python train.py --model="image classifier" --dataset="patchworks of several textures" --train_examples=145000 --image_size=48 --crop_scale_min=1 --horizontal_flip=true --targets=["centre pattern"] --num_classes=32 --arch="resnet_bottleneck" --norm="batchnorm" --activation="silu" --depths=[4, 9, 4] --kernel_size=3 --stem="single" --avg_pool_shortcut=true --dropout=0.1 --widths=[192, 336, 576] --label_smoothing=0.05 --loss="cross_entropy" --init="xavier_uniform" --residual_init="none" --optimizer="muon" --muon_scale="match_rms_adamw" --lr=0.0039 --momentum=0.95 --nesterov=true --orthogonalizer="newton_schulz_5" --adamw_lr_other_params=0.0011 --ema_decay=0.99 --steps=6100 --batch_size=512 --epochs=21.5 --lr_schedule="linear" --final_lr_fraction=0 --warmup_steps=180 --weight_decay=0.1 --adamw_weight_decay_other_params=0.05
Rows from block 12 of a small image classifier, named by matrix and row number. Rows with one number belong to one channel. Each number is 128 + 32 x the weight over its row's rms, rounded and kept within 0 to 255. All counts start at 0. Numbers have three digits each. After the name is the row's rms in percent of the matrix's.
After each channel's rows are labels from the 100 images, of 14848, where the channel reaches its highest value: "top examples" is what is common among them; "lies over" is the class under the peak. Only what is clearly more common there than usual is listed. The data: patchworks of several textures.
# convs1: 3x3 conv (model.blocks.12.convs.1.weight, 80x80x3x3, each kernel summed), inputs 40-79
# convs2: expand pointwise conv (model.blocks.12.convs.2.weight, 336x80x1x1, transposed), outputs 38-75

convs1.24 121:160169168081094159167130111119129089119137151118159119121185152087134195128090204132150094064110109149109085129170136169
convs2.24 097:108090117127118111134119118121109110126137142098110117101107070117105092120119103132098133086119136104082108114104
top examples: rings; labyrinth; centre pattern: rings
lies over: rings; labyrinth

convs1.6 091:094124100117100145102120155163132053114119128068146179133127112134140153090081104121160128159162120106133129095117152081
convs2.6 094:092137083140125081076169109151115160116088175130106137092102175118146126176127066101089123147151120129099125097190
top examples: spiral; plaid; rings
lies over: spiral

convs1.10 109:173176153106175150134138126117143064097132090129130103181108108187117124117152091150073163117108023113094127108171171096
convs2.10 100:125115068209153064151074092109106063169117140142134135124059140143140123099119129089067123104155113179136214081093
top examples: labyrinth
lies over: labyrinth

convs1.78 102:170122096066162150117128138146064093123131124130099152072105108087158180089134097128010085174103103136147138157095096155
convs2.78 092:166140132149087138090150095131110075091150138139132201144102180136149131176112139143135181142157092152185102100140
top examples: wavy
lies over: wavy

convs1.36 080:128107134129117120121126146148101086117157076121125092101151115142126133106186107050056156118169099065103142113120144071
convs2.36 102:122141089144133146133116133170130121103166106123115146158156143181140085108133139165121109177082164107095122137100
top examples: marbled
lies over: marbled

convs1.48 104:118173152093126112132164092107157096166069140084101095187110154175111118154114137091199149150125141148116111082119136096
convs2.48 096:109118119164109115096110093063126130149115094109075208152072129161147130161091104136109074076135109120066124112083
top examples: looped; woven
lies over: woven; looped

convs1.66 086:102125143111077087132133143163089129117089152176131198168114146102209128161106129089098163159114090124168092201110127143
convs2.66 101:082135103079133094071103110128068149152089120100161155144176085126088095119133117076160101094122190097107114120101
top examples: dotted; woven
lies over: dotted

convs1.62 126:143144131168125147163195119077119094134082124144130072102107137101138150137000137127096125116119145065117068126218141127
convs2.62 100:114092110083136093107152124176148139093077193184137140104163087122150104114100115144115120087078080152093148129095
top examples: cloudy; rings; spiral
lies over: cloudy; rings

convs1.53 095:078122106052111140118112128078146110114155092084105088092106116113060076110128131087103154152129085106082134094125071125
convs2.53 102:171140175097110161184166100120133129194142128122127153203071142112114127113114161115139105122129162086129124092109
top examples: bubbly
lies over: bubbly

convs1.46 118:158164104155151131131213107098118061170151176137102118188147116154175128114175119105146112129145092102091079144167120122
convs2.46 103:134120084125087119128129118116174110130160144130179134119124141087133159169093095144062162130125177145173120136184
top examples: marbled; centre pattern: marbled
lies over: marbled

convs1.50 110:099123094159065106133115117225124137098117128160137143158163170124092105122113119186222140134129170128117194147088145092
convs2.50 092:114123079098181147126122081197070132164164107089114127112143128148135122090127082114087106078153091175125093097164
top examples: rays
lies over: rays

convs1.37 092:145116090083114069137102096178166124105146100110090156085118132086160203089192120158145128058097119089144127179123103134
convs2.37 100:155122161088122110075166145129130200101138151088137118142077138150098133087216145149131123161151176130099140091222
top examples: patches: five; labyrinth; rings
lies over: labyrinth

convs1.39 071:140113114119134073089089157094124099125115113147239143176070111134097136116080144142080176150170099154142155142101177081
convs2.39 096:141169083107147133124110129178147123101102091102101146116133139112162140149118117128107169057112116111105065112141
top examples: spiral; rings
lies over: spiral

convs1.47 155:132086157047135150106131134122128207130092134165119140142129126184125160176129087153240119104130136137132110122123106112
convs2.47 106:135153165155125097096107135074094093095116139079113131175122152118158076085100052132140086174108094004079159081062
top examples: studded; patches: five
lies over: studded

convs1.26 104:120140136108149086186074179146187165131099191161132105168147142137067114103059140120110198158150134146107202130076126175
convs2.26 098:129128162155081116159178164152146101076114171100147176090124129135102178096102100113159100124104112174097179117109
top examples: furry
lies over: furry

convs1.67 138:134056144058110086073106133114125214130116111122150178167107117136138098166109151115163227071140173157111088138056101150
convs2.67 097:047092039152117130120151134142139137139116120147122211078132152141099100090150130176134102104144159146090101102171
top examples: woven; patches: five; centre pattern: woven
lies over: woven

convs1.20 119:137148141075140166090147134070109070157074109150144143152081124149134160148123147160111215192172128106119120109100093207
convs2.20 103:174092115118113103082088100114082111109123138111142102090149080162205106106145141148085106120091104171079112137162
top examples: bubbly; woven
lies over: bubbly

convs1.51 095:131116114120145061116114106089086077093084099094127107062159111113107137150033068157157125121139154089117154110157086147
convs2.51 097:140106097192140118148096152088089105098192115166172156174171164111147126083151200136161148139107138084131121120151
top examples: studded; spotted
lies over: studded; spotted

convs1.7 111:135067163140118144171110124151130187150101167134105121162145137088114142135129198102183122190149156107160170110142131060
convs2.7 102:149091148173097093149153133146096143118164145130154082159101100108059082099116121079119163145111083157067191119127
top examples: rays
lies over: rays

convs1.52 149:156192123169128064107094143065115220140124174123106135112093133118108124124118170135132141101095188124104065109111088139
convs2.52 110:135205154137168108123103142076109151114167138087111106139154068121111137077024095141112123059134099144171114128128
top examples: checkered; patches: five
lies over: checkered

convs1.79 152:156066119086142075150195130141105044130177121128172126150167084147100149138188153143087163091132107112109064134194104093
convs2.79 096:110142143161131086134126098122104137125101147090096150141196057097083119110193037110144167145147000156149116098110
top examples: marbled
lies over: marbled

convs1.17 096:131137172180114177116134167112153146194099129134129160149096107120161126152111133069135120173128133114133174153194146124
convs2.17 101:073124129103133095100119105165081079129116131125143124149147108157111124096055127097120142143098096081133101129133
top examples: spiral; spotted
lies over: spiral; spotted

convs1.19 074:137139099083106081100107141131096123145126120154110079078107139138100148134136137119129108130130128032073124134117086102
convs2.19 104:172134146128107093176190088126156202124076078076107165196148143117087122111138093163129129146101162085167179158117
top examples: grid
lies over: grid

convs1.28 083:129134158108090145162098151115125153183130143139129143148148119149044116161153133111201133117143085124164173088160127165
convs2.28 106:133071111107133155138092171116093094117150112168144111126105136126117118108096131137092095112071074136078118162062
top examples: striped
lies over: striped

convs1.21 075:125075091111135123163144097123161142137125164102182145136160115121071151117125175060104107145138077101162153146159176080
convs2.21 097:145125167117114083116117130143084101100069113149122165111134154138203104126082088168114150101063145108163142171098
top examples: veined; looped
lies over: looped; veined

convs1.35 071:161079080125095135107130171121110198135132142126175087121065125131144144094104133164199111109056186102112134103133102134
convs2.35 105:126113152097097131065105093125166142088065198105147122105177109164124127119120101121099176110093164144129108134203
top examples: striped; brick
lies over: striped

convs1.13 091:084203126145113080088161122108091183095113150085105179087093114151122132170081113097134064072120134085127226161089106131
convs2.13 098:146105104163143128090114087159131060164105141135123165130154084161176106161097121160122148127142123109183098158074
top examples: mosaic
lies over: mosaic

convs1.75 099:170110151070155180190148068112131088117187113143113116085196150134147196109173104137114100135117034108140097112141134140
convs2.75 093:119137098130160108070135164125044063165142123140101180126086147124150107152096111166170118145093136155161142125092
top examples: labyrinth; marbled
lies over: labyrinth

convs1.15 133:074156093155084180172140110145129131110083167114153135100129138126133143080141215107112081121105120106130048120137170115
convs2.15 106:143068125077099149108099127085158095120066189062136181126120112164143138132129056119155082124124170029142154076102
top examples: checkered; spotted
lies over: checkered; spotted

convs1.45 120:154104112148164085157140100182127081162155134150119095146119147116144177135073157097046147177137093083109190178064099106
convs2.45 102:152083139100133102149111101084154127145183162124112118151094086165141134114098079132128140080056160120105124135131
top examples: furry
lies over: furry

convs1.4 142:126116148191100073170071164162135210121162145170118107111109137129146121136105163110245073093108140126118060147109127096
convs2.4 103:136077116095125090117083156088103105161140171184130111136112150095168168125123161159126166166127143102068072153091
top examples: rays; centre pattern: rays
lies over: rays

convs1.2 079:170105140098191141155150119120105106146133152134111139159122146151092136146087138156088137143140110128118168130083126136
convs2.2 105:125082109099087134134131087115141191118165153085161127073109087146073112071108086147131122086136147160138134165114
top examples: furry
lies over: furry

convs1.74 095:106111099164149132125144155148088134062104149149107161114176168123073086134168120094122132118118134115125100153107092114
convs2.74 098:145098144132081143144152121147129101152220098154133181176109105112131187123154136171108148168100133172128110097133
top examples: camouflage
lies over: camouflage

convs1.64 106:133159111179162182130178128192161096190152144101110143114115115139115116151140118090143115131127105136155161088161209107
convs2.64 108:101074124083150085166093125133045087078105130118157099154126136103067072099131143088098167117118112128161162195063
top examples: spotted; mosaic; centre pattern: spotted
lies over: spotted; mosaic

convs1.14 104:201155148131129029126094143110124137096133185133114114195143152107085131111106135172104060122128101098102130139119076088
convs2.14 095:137128114095088117145136125084061068113138128128166122129126103170171143073102164098145128125173101107092135096130
top examples: looped
lies over: looped

convs1.40 092:092146131080161127197094128134151126154116118111094083154118113177108104112249141161138142123181092142109146090196107079
convs2.40 104:133092088135118140127089093044144092143123108146113125134054153075131193202134145111119133198114061096175078147150
top examples: marbled; labyrinth
lies over: marbled; labyrinth

convs1.60 083:111161109145142094113123097117192161123100169107150160190139141063203167118175114175108090130064116122097098115159084045
convs2.60 099:145107104158112115074102123090122121111115162191153130122070109151078163121116066134164197127169158128085150116192
top examples: cracked; looped
lies over: looped

convs1.31 081:139100113066133099122155175127099196163111203141161125141105099086043099155151144138088182160064130115104168115176131148
convs2.31 104:128119183166141156128116145091182108133118108123148072125163094108157138123157164128146088116134128135163071106151
top examples: patches: five; looped; honeycomb
lies over: looped; honeycomb

convs1.54 103:127097144075123188123116153164121132143198133163135093075146109128108175129157077170232142119084149113129107117157055097
convs2.54 100:118109200129134127119083105084147125130091112098127075132113107142121137144145133119149136141150080084099139142101
top examples: labyrinth
lies over: labyrinth

convs1.73 106:162127105111111148118101166125104086102099135162141189106161112157129112140068136140143047113167096143134129093163140190
convs2.73 097:093111196148136118156130156166129092086097136127172130164125088129149109158174112122142100094118150123147124119163
top examples: studded; dotted
lies over: studded; dotted

convs1.33 103:158040173118118085116118169209079198121172101166158115146132123142129114176143149141225138075154161115096106125089106121
convs2.33 097:138122081146122132146130087053142091124100119112074125145142158128114116182166132122104068128148140158121097101135
top examples: studded; patches: five
lies over: studded

convs1.27 106:119187126192107087129110101115118103125084112059063084109155159111064125157095168089106119154116080087095158078127109166
convs2.27 097:108144116084141165160063109159104120046151133124117120102157132102146097072097147147082138123109135094165122067103
top examples: spotted; mosaic
lies over: spotted

convs1.77 112:099171125099118097139095136154092171094043122135080120118128123101115095153111158121129236133098162095137109139140094107
convs2.77 101:143149143193210135134145113187158106167114105117092097165114109117112170147115139155153141124136136106108165161148
top examples: spiral; rings
lies over: spiral; rings

convs1.29 073:138119122188201125094083149160122094129110100132107122139041140106142153095089129115163123117085141093096108124140137127
convs2.29 096:173096118145117154208234056095112172084114133145096163094129137092209122106121154083138116118138115081142130109111
top examples: rings; spiral
lies over: rings

convs1.61 158:181093111083127109146131166092133157108130126165093134136143149087131145095088132115160067134109157094126181103025120100
convs2.61 107:084063184127165097124110118147112155061135109148124143154133152143113116097103085151121175152157151103122113123130
top examples: brick; patches: five
lies over: brick